A small image embedding model, trained from scratch: 64-pixel images, held-out accuracy 82%.
Rows from block 10 of a small image embedding model, named by matrix and row number. Rows with one number belong to one channel. Each number is 500 + 40 x the weight over its row's rms, rounded and kept within 0 to 999. All counts start at 0. Numbers have three digits each. After the name is the row's rms in percent of the matrix's.
After each channel's rows are labels from the 100 images, of 14976, where the channel reaches its highest value: "top examples" is what is common among them; "patch colour" is the nearest of a few named colours to the mean colour under the peak. Only what is clearly more common there than usual is listed. The data: small charts drawn from random numbers. In brackets: how many of the 100, against the usual share in percent.
# convs0: expand pointwise conv (model.blocks.10.convs.0.weight, 640x160x1x1), inputs 0-79
# convs1: depthwise 3x3 conv (model.blocks.10.convs.1.weight, 640x1x3x3, trained with AdamW), a 3x3 kernel
# convs2: project pointwise conv (model.blocks.10.convs.2.weight, 160x640x1x1, transposed), outputs 0-79

convs0.592 099:500500483488521506552500500466432436546500504500622442501500500517500468467525492561508500498500502528532489449500464571500491496469500513410455500500450500500500475505500520551381581500444500435500591564500593501493533500505500539500568517
convs1.592 099:489515499436547473496530421
convs2.592 091:471580476500437500542591500546500468500466609523500480411536514486505433500473553500465571500548410500500500533492518466551500471500518562500509532508534558566500463538472487439500500500500524558481500449433519500500533432453476480496472532
top examples: heat grid (62 vs 7.2); items: eight (40 vs 13.2); items: three (39 vs 13.6)
patch colour: grey (60 vs 11)

convs0.631 100:500493500454497577539500489500585500470500500468532500466500491454498544500452500500529500489483432431500500500537478579396512500431486475492469517411408501500500526461456504500507486434500500573500500500462577532500544500500512460417449536
convs1.631 083:496469504478536455434572491
convs2.631 104:473546565500538498549500461499500429539500489468520543500392406489511500500495448405472500474588460518509532471546489499591505454445500523435513515519451500586471516451417458447542500533462500569509484540521549500490500492471476500425518479
top examples: one colour (92 vs 53.5); area chart (49 vs 7.2); items: eight (35 vs 13.2)
patch colour: white (63 vs 37.2)

convs0.6 095:516544511532500459571462500560502500424500514525500544509500462556421487500500500500534560512522500498500569500460478546479432573461500500514608580540476542423500501483414494481485500556530500500500485500500416483500538509540488500537500448
convs1.6 117:487471584525490550466468531
convs2.6 094:454547500442449577500473500507485500502525440547500500500454534500500510500500522500467537500567574457466453458482500490519500461500471586500500552500460485546500468500519485500433564543517500470495429436500497530438500500455484473453500521
top examples: items: four (94 vs 13.2); heat grid (82 vs 7.2)
patch colour: grey (58 vs 11); brown (29 vs 10.8)

convs0.593 101:495516437483499490537547501496500493500504429500531500530524435445519500438500474461476420500549463449502364519465500503470500500500500491559506538500583566500506490446554500476500500448508500500421415523500555500520514402500500555425500502
convs1.593 087:523499540480450449561449518
convs2.593 079:500500500514512500500500454514420506534528500473500500500468573484500442462572500500500504506438526500534488614500471413500504575500477441500470500500552421533519500504521542497533500554500440490542447500437500500500462500500479500519500457
top examples: heat grid (62 vs 7.2); items: three (60 vs 13.6)
patch colour: grey (35 vs 11); brown (28 vs 10.8)

convs0.57 092:493549500561505483486447583535466530498403500500491500433474521482600547500380500493481433432439500458470488500534514535436501480500432464437544500474460507500500526500500509500485500541495590500500513500500450456500538498500564500500500528
convs1.57 112:467551452442530545469497467
convs2.57 115:566508500482486531514543526468511461441526500500513500461500474500554535537500404482520447500469496458489521452480484483446500485620447500388438520436511500500500428475602427525518538418500387465517500500500468500539488585500487500470500467
top examples: falling (51 vs 12.9); histogram (40 vs 6.7)
patch colour: grey (31 vs 11)

convs0.111 102:500500466493525440508513539510435500566500545505479494513442512452500584500511614467565446500545500469501573565566500543498472567500452500500473509528544519440543536398500500544500500500473466500476500500501556439457575481500531545489554480
convs1.111 108:442488480551535467442457481
convs2.111 102:476460527491390494561500503505494480420581500497484529496657433473452467468523480452460500500469500500500593500405510500482500500534500500500507500500500547532500578429566492554500488552526563465471516537500500525600469456520469500500484437
top examples: horizontal bar chart (68 vs 7); items: four (56 vs 13.2); pie chart (32 vs 7.1)
patch colour: grey (31 vs 11)

convs0.146 100:500612500450500470539500500500500500478454482500562468446476501500476500500500396500461432481573500500508516569527565430559607500475465500501483477482570500511508432461460500544528520500519543578500552469592466527510513575478537500473524500
convs1.146 144:458497415524538550476485509
convs2.146 114:472592455538523500500488499503564524448488514489513506443492447500483454506426509511500500500579514483500500483424463584500405503578510523515485533494500516584489499500481590445475481544417479529507452566479577461514497459500486519500500529
top examples: horizontal bar chart (93 vs 7); items: eight (43 vs 13.2); items: four (34 vs 13.2)
patch colour: grey (40 vs 11)

convs0.279 101:451500500576470473500536500500556500541500509567482477450546500465412442480500453500460517525501537397548555473440500509449547500436509554460421558582551429431501500500519479500500550495500407520448500568480500567520500516517557564506546500
convs1.279 077:482504504451514443435563496
convs2.279 092:576530469500460508497500514500581500500523500500487470500581533512505467535559500533500580414440478521500500497500566615513500402519500500541583500506559472540476519427357500500473500463500508500500500479500531500439527500500500461500473416
top examples: items: four (100 vs 13.2); heat grid (66 vs 7.2); lollipop chart (28 vs 7.2)
patch colour: grey (38 vs 11); brown (28 vs 10.8)

convs0.30 098:500587508494403500563500500589510502450404500449494448500500500500500489576556474444511563500483500460586409500446451444457500500538507532440561543518416488516453485500485509513534415518500519480550432500500586563500500528417500542550512500
convs1.30 104:525441475515511456568473455
convs2.30 107:424476476500467489525500500531443600459529500500432539517424431500533525500427551479439500449499500465512523500565560436500523557451443500535542481473565500473500499500502455465470500545468500532503504520432452596537500514500534503455515474
top examples: items: eight (90 vs 13.2); heat grid (49 vs 7.2)
patch colour: grey (47 vs 11)

convs0.371 096:500574435445478582574405500503455500503482500500500500519550500500500514521500527485457555500500456465500500498500500459553500500558500500408500500501501500494486406526483396526537500594500559516500500559478529500500532496555564483500524533
convs1.371 093:428521507453522451475556493
convs2.371 075:562452562625466452500500500500510500500472553500500500500572490500515528500511500468500561480553500500453442473413500493493499499500500530541500500500549500549483530500426553500535532445520500500500468533559413533469517457451441500477500500
top examples: items: four (100 vs 13.2); stacked bars (44 vs 7.3); trend: rising (33 vs 12.6); heat grid (31 vs 7.2)
patch colour: grey (47 vs 11)

convs0.202 091:500500615545558500471500500562500448480498453559459500529528593541563457445500500500500433450474431507500540474452500479500549544452528539525437565474442500543541500464532431424527507556579500459500473485481572500500500500491596563500500513
convs1.202 077:554538530542536531558497541
convs2.202 102:500500500481485500500499445479528515500430500490465500435500500514500500511455502539459500500532500481487464500500505500541469516500500456528547469492500542525573528607555500544419500500477560534528500378506450500479564503494438500500448500
top examples: area chart (90 vs 7.2); one colour (90 vs 53.5); flat (68 vs 13)
patch colour: purple (27 vs 2.4)

convs0.445 105:578514400500484547500463446519500500482509500530500447500410534495457500500389526500482500486480489598520500451518465462530500432500488478500567481469467454573444500550489423500453457500488500495546532500541500548603473500441527443547548492
convs1.445 076:542463401510495488525522496
convs2.445 094:500476500500429500500519486500502579492500493456496492511531547471485540475500555609500500621521478504544529546500500500575540516494476512500475422500526443468500427505500498500543499523454500518430500576513541504558500488513431534500468542
top examples: items: eight (93 vs 13.2); horizontal bar chart (60 vs 7)
patch colour: grey (38 vs 11)

convs0.29 102:500552424512448500509500470498505518464525516500485461500459454446425550505429500438529544500497500488473500542453449398462545493609541500446477501485486419438526462500464500517460500468516500465501419500493436500500475465482463566479500500
convs1.29 123:533547518466482498552571539
convs2.29 125:572500551398507521534500500541500469402504464507500488500533500538502484500491515580473503428406500500568507500510403500528500412362442500500500642544500495569500500499455443500464500500516500538544567444520418493500504500460471514558500533
top examples: items: three (77 vs 13.6); horizontal bar chart (62 vs 7); ring chart (29 vs 7.3)
patch colour: pink (39 vs 17.5)

convs0.281 107:500500589474500558546498510512537495500500471479500539471500584598500500500491500500478444493552479461500470575459494500540454500500500483503424512500500472548501499455524500627519500575514500500500417500444500405499458500489451493470500544
convs1.281 107:513461511537497488605491503
convs2.281 112:500500568500490500452500508552431488424500536438500521589543552500500585448471470466500494500500500561513500542500467508480465497500526533500440444542500522500471426500469461466440576584438503440505500500500493500528500559424583451444552400
top examples: items: eight (47 vs 13.2); items: six (32 vs 13.1); stacked bars (31 vs 7.3)
patch colour: grey (32 vs 11)

convs0.74 104:500542513500457563441500500500423500500557434460500474465405512378470500496483500536546482500422500468586583517500551500498629500500500489500514500531530500500485469500521590500538500440549558476504500467499500516554478500565500588511476554
convs1.74 096:464456464458470456471435486
convs2.74 079:500500567476514560466487392469500460462447515500500481528500535508533555538495477537500500500603457441563578467571500500530591543500473500499412500565500572531500541500428476544497573445456455500543481372500445522500500557533569517524540500
top examples: items: three (48 vs 13.6); flat (30 vs 13)
patch colour: white (67 vs 37.2)

convs0.271 104:409515500457560521487510459479516502502507500557469461500575473500342509506501480500500546526547613584500464527477501521514500557497459500517471518531500519483414500462526465518476500500437573476500421449435465525529500429500509500492485500
convs1.271 105:555511544489499556532539558
convs2.271 119:535515500510488417500500500458522500440494445565544571525500432500511460468446484481500568500436546533553471525547606514476449454497500500560502468463564446525500500545409500441446500500500500500458500502547449515478500405500486540500500454
top examples: items: seven (90 vs 12.6); rising (45 vs 12.6); lollipop chart (39 vs 7.2); kind: heat grid (26 vs 7.2)
patch colour: grey (30 vs 11)

convs0.315 090:492523427481403471537461484500581448501471461529475500500456515596568439513500484536543476561538492465535424595475574519505524500456490509511500533500500544500545622505596500495484458487538433520500500470513500495500521539423642458500523473
convs1.315 082:494525538523460585529527536
convs2.315 105:424531424474545530492503500620528499619489500476503446414501500549477500500557453441509512451511430457443500500491523507505475463477618504500529561530475426508467420465426500498579446500500499476570494506438512505517500482565514500573574456
top examples: items: four (100 vs 13.2); bar chart (45 vs 7.1); heat grid (31 vs 7.2); trend: flat (31 vs 13)
patch colour: grey (30 vs 11)

convs0.323 096:557431433505500500472500559523473457546464500455603465530475500489595477470517477500500455548390485500552500500467568535441491508500534445549500518488503452472500479500453524463500500450500501475500469498460456420426451500515522568500443521
convs1.323 085:442452438484483488505437483
convs2.323 061:500500472579500475423390500500500407500447500500500451488500500500495500398512542500462517515500502523500500410402499599500592516536548565571463500500601500500486500464517500500500487499500500468500486453500500500500500500527471551459500485
top examples: falling (44 vs 12.9)
patch colour: black (36 vs 14.9)

convs0.53 104:407454515500515463500500439500543477500565500547486500500523500500528515500500500500479470500524504500445429508500512472474455500500471471444561422520520558443599529546617500500511500474557500500494443456426478486546405498479608532431541500
convs1.53 074:571496495560481491570503519
convs2.53 119:500500495525500500470500450507500500490540500488439543500500484545500483519500454546504500500500500500371485470486500500462514500507521474571500500471500500477471403454500566577584484519516512492496517428508500549444565420523517514524500474
top examples: items: seven (60 vs 12.6); heat grid (42 vs 7.2)
patch colour: grey (42 vs 11)

convs0.199 104:500506500500500538492542500463500470500431483448574516500500469489542393507475624533550432500485500573494500568476474500500548486500532420500499500500539426412500500500500483546538545542487425500500470475485574419456500500500500500500483548
convs1.199 096:537441454542471500509432485
convs2.199 069:500517500461500423483500449500500552512500409500500500459500581500500436439500500555500567500530428500529511502500500378469500500529509500500495532437500500531444469596412584443500500518548443500459492510513467588452556558500518493502500451
top examples: items: five (67 vs 13); bar chart (41 vs 7.1); stacked bars (33 vs 7.3); trend: flat (30 vs 13)
patch colour: grey (36 vs 11)

convs0.174 100:553566500515479477508549515538527506433537500465500500587500505522449480574500457500558478471511464500474500543500461500500507529500500572500447500472500539483389500477493495540447453482500555553503420448500481538485410538541500544509458500
convs1.174 136:499515609476474492525500483
convs2.174 118:437500500465500499500500476563525500455418471509539552490500500595565559500464449549500481501491500500459500570548467454535500482500479450536552519524500478500504543525429387479540445480452500527560494500484521600435489500578500518500521500
top examples: ring chart (71 vs 7.3); items: three (61 vs 13.6)
patch colour: pink (46 vs 17.5)

convs0.366 096:607565500500476487537500518538500452408500538477554465598497549505511500486500594486500499486449463441500544515455500435500484500405521500500523463586513500463454541537500522482500511524482476500500500503500500421452577528500530514482500538
convs1.366 084:503512591520516540503512560
convs2.366 120:527533421514412522513500515533513474500481439534441500500458545563500500496478456500500483470491403500455500514576579543560529478500403511537500511500500500446480500485572431553535463521495407498500500485478564572448456496500500469561513573
top examples: items: six (100 vs 13.1); heat grid (72 vs 7.2)
patch colour: grey (62 vs 11)

convs0.13 107:497500500547524531522515500500554522558473452471441517435500375567576490500522500549549484557500511477527460435533500500566500500500574499500428514500456550500500502497500490500518494514500500463571531476521406481489423521407557477420500564
convs1.13 062:481460567495489581530482507
convs2.13 096:500499544557471470494537473500500500500500541543491500500544495535530500500500587500522553500477500513500505474501422531475559447448540539561500571500546500462411548430459500500451500518548426465500598500500500528507500544550584533565500542
top examples: stacked bars (52 vs 7.3); items: three (52 vs 13.6); rising (39 vs 12.6); kind: bar chart (25 vs 7.1)
patch colour: grey (49 vs 11)

convs0.310 104:500547404545514500472548505519500500489544503546452500503555520462567519548437530455443476526500500575482500429419500542563499500500477500458500527418500494586564453500500527453520500530500500500469500444500451500478552500526500536543522500
convs1.310 085:550488538514461571511555522
convs2.310 090:569424566458568500516451570545500453473427500522500502488465500636493525613500548491500500521533523484500469554500500415500500465429524513451455567548496500472576500500500500540465433515466528536507598500500523470409413502462454500500511543
top examples: items: three (100 vs 13.6); bar chart (72 vs 7.1); flat (41 vs 13); kind: stacked bars (26 vs 7.3)
patch colour: pink (41 vs 17.5)

convs0.114 097:529532500454500470501487500508510508434545490486398408588500550520500480527459417515606513452579500449500584541500490508535511500449553416584500500493500500500529496494500507447500458417500528444490500492500500500448538541500533492500507535
convs1.114 072:541565523554525522523541541
convs2.114 085:560574540559500498459531515500500562470445500485509500494500497520462446502500500500500500581500478532500505530500500524488500522500500500500494407479500550500512465536537500450493502393500492418500422393500502557500545520554500532575500500
top examples: area chart (97 vs 7.2); one colour (97 vs 53.5); peak in the middle (79 vs 12.9)
patch colour: grey (28 vs 11)

convs0.630 094:532510454505524460459452450569513500455485450494586500500457488501500500497545500544519489500500609451419485500504481456500535500500464426528561500591500587500483541511575493500516500500520408451453532480528575472487467500500516587560503447
convs1.630 084:557537510513539499440437518
convs2.630 112:500460534498461532482481506536482500506500538503562438451424430451522500555500517424498500500496453500386539510467549500398500507423557500540500437500447500562511498415500531472500449500583512465474500500500439466561495501535433474494540511
top examples: items: six (89 vs 13.1); heat grid (46 vs 7.2); bar chart (34 vs 7.1)
patch colour: grey (41 vs 11)

convs0.466 099:500475471500500536440500579533465463388564479527455500498548500500521500500500500538485570500506478562500500530500539528437418516500510438475485492524412500506485491535500554500508500560459431515521500500573513532500419626485523514516443550
convs1.466 108:571518529536510452481475442
convs2.466 110:546500545451500439438477471589502500500518500485501540513500534577484512500541437442559508433545500540479523500551518546522478496544470445479557423440481436489573448457493500484515397477537515500544542499500534504500564562478500529559578476
top examples: items: seven (64 vs 12.6); stacked bars (54 vs 7.3)
patch colour: grey (44 vs 11)

convs0.426 107:500500410440480500551468490436462473477504522545500507468459395451512491518462500451483466500441519500452500516572500510540461539446461500487538499531501524554500505500456500453480472544471500597585507524572498500482506500426490438500611500
convs1.426 103:446462552525498564468477468
convs2.426 082:516525569500490500484531500500500510537467500512492573482435447484470504500487554517546479451562500500437500493500500498481455473548535495498499500479434500506483507430449498500584500449542536500420500500525564500443546441387575500447472466
top examples: items: eight (97 vs 13.2); bar chart (44 vs 7.1)
patch colour: grey (48 vs 11)

convs0.636 097:503563500573484500477541500490523500517500500455520542556500500565500466401533500537474529528454476519515512450500425481416552455653553511500500495378500500591502500612500500500500480486520527408499444500545500420534500457540500578500574528
convs1.636 083:521432442534512436504499477
convs2.636 062:394401500500500501481534555500500549528560544461500506500502499492518500549500512500484566549568520500516556561500500462500500456593448587469500500433469515500411572580500500512497498500533452425512500500500500500500415500500500407419491540
top examples: area chart (40 vs 7.2)
patch colour: grey (29 vs 11)

convs0.108 103:500462476447500421500473458528500500481500534500535500500570500500458503490500448491443566500606500478572457525477502537598500500488496522460493500500479500479500560515515500530441502500525460470466535500529500464510572483500502452481527500
convs1.108 123:439468486529489504538528579
convs2.108 121:443500477546532437473488542456583445521481550584559449500500565500496585500540544500550500522557493500501497500568516514500541452498546560519497511471500500524492453473470522484500435369517500500478469543463533471454564483500466458500500500
top examples: horizontal bar chart (91 vs 7); items: five (65 vs 13)
patch colour: grey (30 vs 11)

convs0.33 085:572500500504500560462503500446463455500500426500541500613542500476500500500463458499500500375552482543576600451508500399486500454475500500581500500526497547479507484500403529510500500426500499450459500537518523500519489526500500422500500500
convs1.33 092:449485460441494468459450465
convs2.33 082:500518466500500518500426500500433529500500428560619431500507417500568500487476500500500532517513534502500442546500432500493500540434561511447500451500464500500500426500500500543500532500592462561500419500500399545500472500500449550500444469
top examples: heat grid (49 vs 7.2); items: six (49 vs 13.1)
patch colour: grey (46 vs 11)

convs0.141 103:577500500443483491445500574494500560450500500401500500448500500434544597466455428447435558500500587484500576500536476530452504500500500461500469498503500517454500577500508500500500533463470501490551545574556420500470496496564504500591500541
convs1.141 061:484506481450418511550471467
convs2.141 067:500503521495500547416453500500451487568534500500500500500500500536462498408458578511500500500500511565568500434427500500402438500529500500450558559500500500500504491510498497477500500475500500500500475504518546517548519541500495480500504598
top examples: ring chart (35 vs 7.3)
patch colour: white (66 vs 37.2)

convs0.407 097:494515576500549518493575515462497464485500480450577500517597500493469500500500458508500546465500470500500500500450511433443547455471423517540581588448460465540500500475500570470510588402552519500500508523500512500533500490500488500475516601
convs1.407 103:525540511513500523586546543
convs2.407 101:557499454451488472529523548516475566500500534522473484515500474506500461522500486402500587531388500500459450582558607500498461500439500500584559470539524548562500506500469502513500529519539531500460477500421500500445453500535500478577515469
top examples: area chart (100 vs 7.2); rising (50 vs 12.6); peak in the middle (49 vs 12.9)
patch colour: grey (27 vs 11)

convs0.158 097:541465423490463500500500484439462425543500500414560500494465574461500532554500500500500500446500500427461500444554457504522547500500475485443499500524416461502500568537484500470402524533446500448457466545533500500500472433523495526422451500
convs1.158 102:502464541442491545455505563
convs2.158 094:535500500533469489480440500504574561500495500453488531552514500483483390500500495545500590541500500448500511449519500500440455445554418434498500411532534500500540461490500523500541505494494467460562500576440507456500497500457485523511472472
top examples: items: eight (77 vs 13.2); ring chart (34 vs 7.3); horizontal bar chart (30 vs 7)
patch colour: pink (43 vs 17.5)

convs0.403 100:519628491474476479500511446550500516463500401500553494552500492500500503501452467493496436536538500500500571500484500500500500501499490556591500506510517500636500520527549529500500480422524593500500457441490500432572539553445487486500448583
convs1.403 102:517502555554546519541533554
convs2.403 111:457538500500500495505483466500500502500500433500525438512539546452424567532575522500500570496500500551475526435509488500596500508538560569550500500500567500500548446402500445421474500500500417500555477571500511545429503500537489500532561530
top examples: area chart (94 vs 7.2); one colour (94 vs 53.5); rising (55 vs 12.6); trend: peak in the middle (35 vs 12.9)
patch colour: grey (30 vs 11)

convs0.635 103:455500562572500500500500450520500560500500480572538459536447445403539548500498483565500460570547469500528485519500371546577500500500533430562498507500428531523500543458500500500500500502545500413473499495531500479540516517479578504469491434
convs1.635 091:501494456538558555463477447
convs2.635 112:534558495494417500430458500511562500437500421575539500500500500500556429521500475459509500416498476459537500553526470500536500547500473500450436481465503616469430473447470524504500428555430520583514500540500500510500506500454497603500469500
top examples: falling (43 vs 12.9); line chart (30 vs 7.3)
patch colour: pink (42 vs 17.5); brown (29 vs 10.8)

convs0.212 091:500503669604500450511500500517519425500557413504473435507455462516533500500500458500476423462572528501507508503509500539500459535500500525500449500528471500500508443542500424525464571594500500500475439460452498497471583472509500437393513500
convs1.212 132:499539518452499495452424454
convs2.212 091:500500564546483500557500524500455589519500440517500481500487461500530505500456452485517500450500500500493500540500436494470469484500500549500562538509470433500500527451500500494493500500530578500500471506500410566487500555448397500509500533
top examples: pie chart (29 vs 7.1)
patch colour: grey (35 vs 11)

convs0.227 103:569577558447514500440504479476504500500446500477421454536500513447554432560470500500489500493500500528500459482566500498511528516568503502541500515500478500407537519515500430514538500500588602500602466542511489510498553532552462509500433500
convs1.227 083:474430540506476487558479449
convs2.227 101:480418422485550533500500565534557564419500521519483500364546500503500489500508499491514498601488427551496506472514432545547500471335431451425535441557500500500503500480494500456500500550458462500500421500427485500541533513500465518500500500
top examples: pie chart (25 vs 7.1)
patch colour: grey (35 vs 11)

convs0.378 094:477500500545510500500548500500426479502500500500566500540473500504409487484500500532471583504525500526606500496500500518500507502500500492577500576571450562460566516521505561386470536500500500490461504523381500572532474500483491500479519458
convs1.378 108:488486524464567538575503522
convs2.378 110:487414503500490524521516500463445558540500521419530422500500541531491500532500483547500502500462532439532474559560500500460500500534583500512565506500500542520538512500500516500550501500412583469500551505439500465487426500478519600432500489
top examples: area chart (98 vs 7.2); one colour (98 vs 53.5); rising (62 vs 12.6); trend: peak in the middle (36 vs 12.9)
patch colour: grey (30 vs 11)

convs0.453 093:443492476486500500486541420545549532470500465403449548522447544537436500499500571431577475500486500500517455447500498596489500500589511500500500487448497500574611499500500500398500430500500507563457500521500451566493500524500500522421500500
convs1.453 087:487525523472525475557559434
convs2.453 104:415416500467500575493500488488507529470489499521533444450500527544500472500480437500426507453500571486500500537578418526451506488454538468452437532555500493437427500470454497500537399536489500390465605487520423500494509423469500477500466417
top examples: stacked bars (57 vs 7.3); items: four (47 vs 13.2); items: eight (32 vs 13.2); horizontal bar chart (29 vs 7)
patch colour: grey (33 vs 11)

convs0.166 098:556495449500502500500566469494472524460500570528517570438500487500492520500550515543574583500444522573500414446444458516544500500397506500393500460529523508500439512444544500500505533591500454472567518469500534571508513500500447576456500500
convs1.166 115:510404502524497506515436511
convs2.166 084:495500456500393537500500513562524500520500456500529519469482482465520542500453517500470506462500500500464449500500476500500430531467500537500528428500463525500500386514486480453503412538500500520457500461501451455500514484560496519500440452
top examples: items: three (78 vs 13.6); stacked bars (46 vs 7.3); heat grid (35 vs 7.2)
patch colour: grey (42 vs 11)

convs0.103 092:467500500500631491551500521500554583527541500492613493559500599507500512432434580500435500626434500440448527500469515458415500493552494537561456500500480470500471500447569500500561438500500500500500482554531500437452467569473500482498500590
convs1.103 096:475528506446497544425471540
convs2.103 100:479500412500500500500514529500523470500500384500505500500500500567422461471500529548549527556500500490517517479495478530500500500500500596500500500561517556498419554522500534500482500488449517496449547542500523424599376598454510500500437526
top examples: items: six (45 vs 13.1); ring chart (37 vs 7.3)
patch colour: grey (37 vs 11)

convs0.590 089:467547500500500546500500521518459500518500489471500500500500541500549505559584560524473500588501500599500500500500463417538544460475500446467504508469500426500542447500500473523546499520528500462499543584481492500487511547502535564500458604
convs1.590 100:462470548491475546469465569
convs2.590 110:500435445500555435500445485560550459500500500506568500500413490630458495468542441500548500442500572415540499507500500542550508502566594531454473500510500538500500500500542457570500500500500500500453561500446488500500532497483475513444430500
top examples: items: five (52 vs 13); stacked bars (29 vs 7.3)
patch colour: grey (27 vs 11)

convs0.116 102:500464519506541548571508562592487518431523557516426457500511535500500489558500500500490500500500477524440469464500474493546551500444475544510500444536498449595500564529518469508591443500500548491515514491500500500490500430420494444500500520
convs1.116 084:444444462495475472431503479
convs2.116 062:500547500500548500500477523505500551468507437524500576504566462581500492512524500527492525512500500447475442504397500521425500512523500484472584500469500500500549499516500428440534544500500497436522500545500541500444500441539500500493500542
top examples: falling (39 vs 12.9)
patch colour: black (35 vs 14.9)

convs0.289 103:537500550509395414500500517500500441438500516498500503479470528500485500521532503544463529422498504500555460500490500500552389462470544500473498550503445444534500456468538500519490500461474406500554523500514500522500509497449452554471513529
convs1.289 126:466502551421518537476459479
convs2.289 087:500449500500520482500519496407500500500500474449495491449495500579497544500477418508500500500458458500500468458458470500441483494586583455475495500496500500513476476500462500574518556419585493436500430589429458529500547500588500516500500531
top examples: legend (78 vs 29.1)
patch colour: white (64 vs 37.2)

convs0.500 096:457493500500544585435504500492477500505500484548500500473436522447545500478455500360422419500500500529474500500555471500545596500575500453521500500500500503421472578481547500529553557438500500490548457500460545452494405476504500500500418542
convs1.500 088:496458556507508556531566530
convs2.500 107:506583452523514500411586457500500551414535500500458500473500524551500526484451500500410461500470591504460523500546532469496500577500531500561576432578500515423500417516500500501550500433441524494500502515496544498500367466528529514500462439
top examples: stacked bars (43 vs 7.3); items: seven (42 vs 12.6); heat grid (38 vs 7.2)
patch colour: grey (52 vs 11)

convs0.198 093:431504446524415533419500520503500454543518432454473537560500500550508458552498500500471496499583500535508527500458513500445506500508467497500540547475500517496500548453517481500465500480459500500463518519491418500500483500525528513467535423
convs1.198 129:446452444503470487496437470
convs2.198 098:500429435465500500500442500418500470561581497500500500500500535482454500543488518531500443500485500545581535517540500482490500564425597559465478500500489500407500417500491500500585500542465500499600510500556446500500500531528496419500504500
top examples: heat grid (60 vs 7.2); items: six (58 vs 13.1)
patch colour: grey (54 vs 11)

convs0.275 100:500523500504484500524500526520500479500447496440500493513485438539579462500510500500543514500500568538495500500500417604500532542500500482500434500446497500522464522527481507500500500500519582508500500390486500500500510536499527531500497457
convs1.275 090:509509527468513524523537600
convs2.275 120:491500535404541500492472433491500500427437500515500567500519427500500594500514500500550548555440500478445562529500500461500490499500586500487500521488500429500573500453500437475426500542521500576500454611464534528500480409500512500546515542
top examples: items: seven (100 vs 12.6); bar chart (36 vs 7.1); heat grid (29 vs 7.2)
patch colour: grey (45 vs 11)

convs0.303 103:566500518500493485471498500612519483428500487568513493500500500454493501500420447463500534435500513500500500550552500500500574460500563474502493522502473568478548562500510471422500500444550575499586500482521500472511500577561500489522529429
convs1.303 139:447509446485543470498442546
convs2.303 127:465528500408500500500518568407452566510452500469500500501466523499500522568576557511524435511538455513460507510518534518556398463479436523500442510500439486567485470500500456500522500546456500459466514518461498546506500465436500482503433497
top examples: one colour (90 vs 53.5); falling (40 vs 12.9); step chart (34 vs 7.4); kind: line chart (31 vs 7.3)
patch colour: pink (50 vs 17.5)

convs0.120 109:545598500517501465586516561513445499488496500488446503500394419519479478554419496565500500507500637433499539500496511471496485544573558535534479643500456489500508457553537482503456440495419605502518500500530500500500468528500519513500500471
convs1.120 094:532528600490523538512489483
convs2.120 114:499523517500500478500455500496500438462489550536520479450500500492500435500477544507490590572522480518584521500518500500508470469495483376566530565494475545532459642467480441456482500418500424504403467500501496500500500465482437541497500495
top examples: legend (77 vs 29.1); falling (45 vs 12.9)
patch colour: white (67 vs 37.2)

convs0.84 102:445425483582474435500487582500500536453524456470542517427422436464500500487500500474500500490568452500555519500500516540500568443457538508514425457430440559527500529500444500464500472500511501512500436491428558500500554543531500538483449500
convs1.84 108:474458476479484475488424436
convs2.84 078:488500547500444486542493440460492495448500500553500519500515483512500500505434500500508498569500500494433491546500500482525523454509453504549500500546476558568541500456537436446500583500500518543500532500500438499476555500412500500500565610
top examples: items: seven (41 vs 12.6); area chart (35 vs 7.2); peak in the middle (32 vs 12.9)
patch colour: grey (35 vs 11)

convs0.595 095:500544500465500500596500427500500540389500500536502449555555567490500427546502493496533579503410549496543506544528547492500572518438520500517546500534500528565524500601520483491471463553541500577500485522465556500557500475500520535500583584
convs1.595 113:535523520517544518567561538
convs2.595 117:463493442479500419509516484500500464500481490492500494500529476598533402496461500448477500431500500500480457541402544568443448400500445523556500494500500500456500500500530500494562500500510450383490449433511500527401500472500490488488478561
top examples: items: six (92 vs 13.1); heat grid (72 vs 7.2)
patch colour: grey (64 vs 11)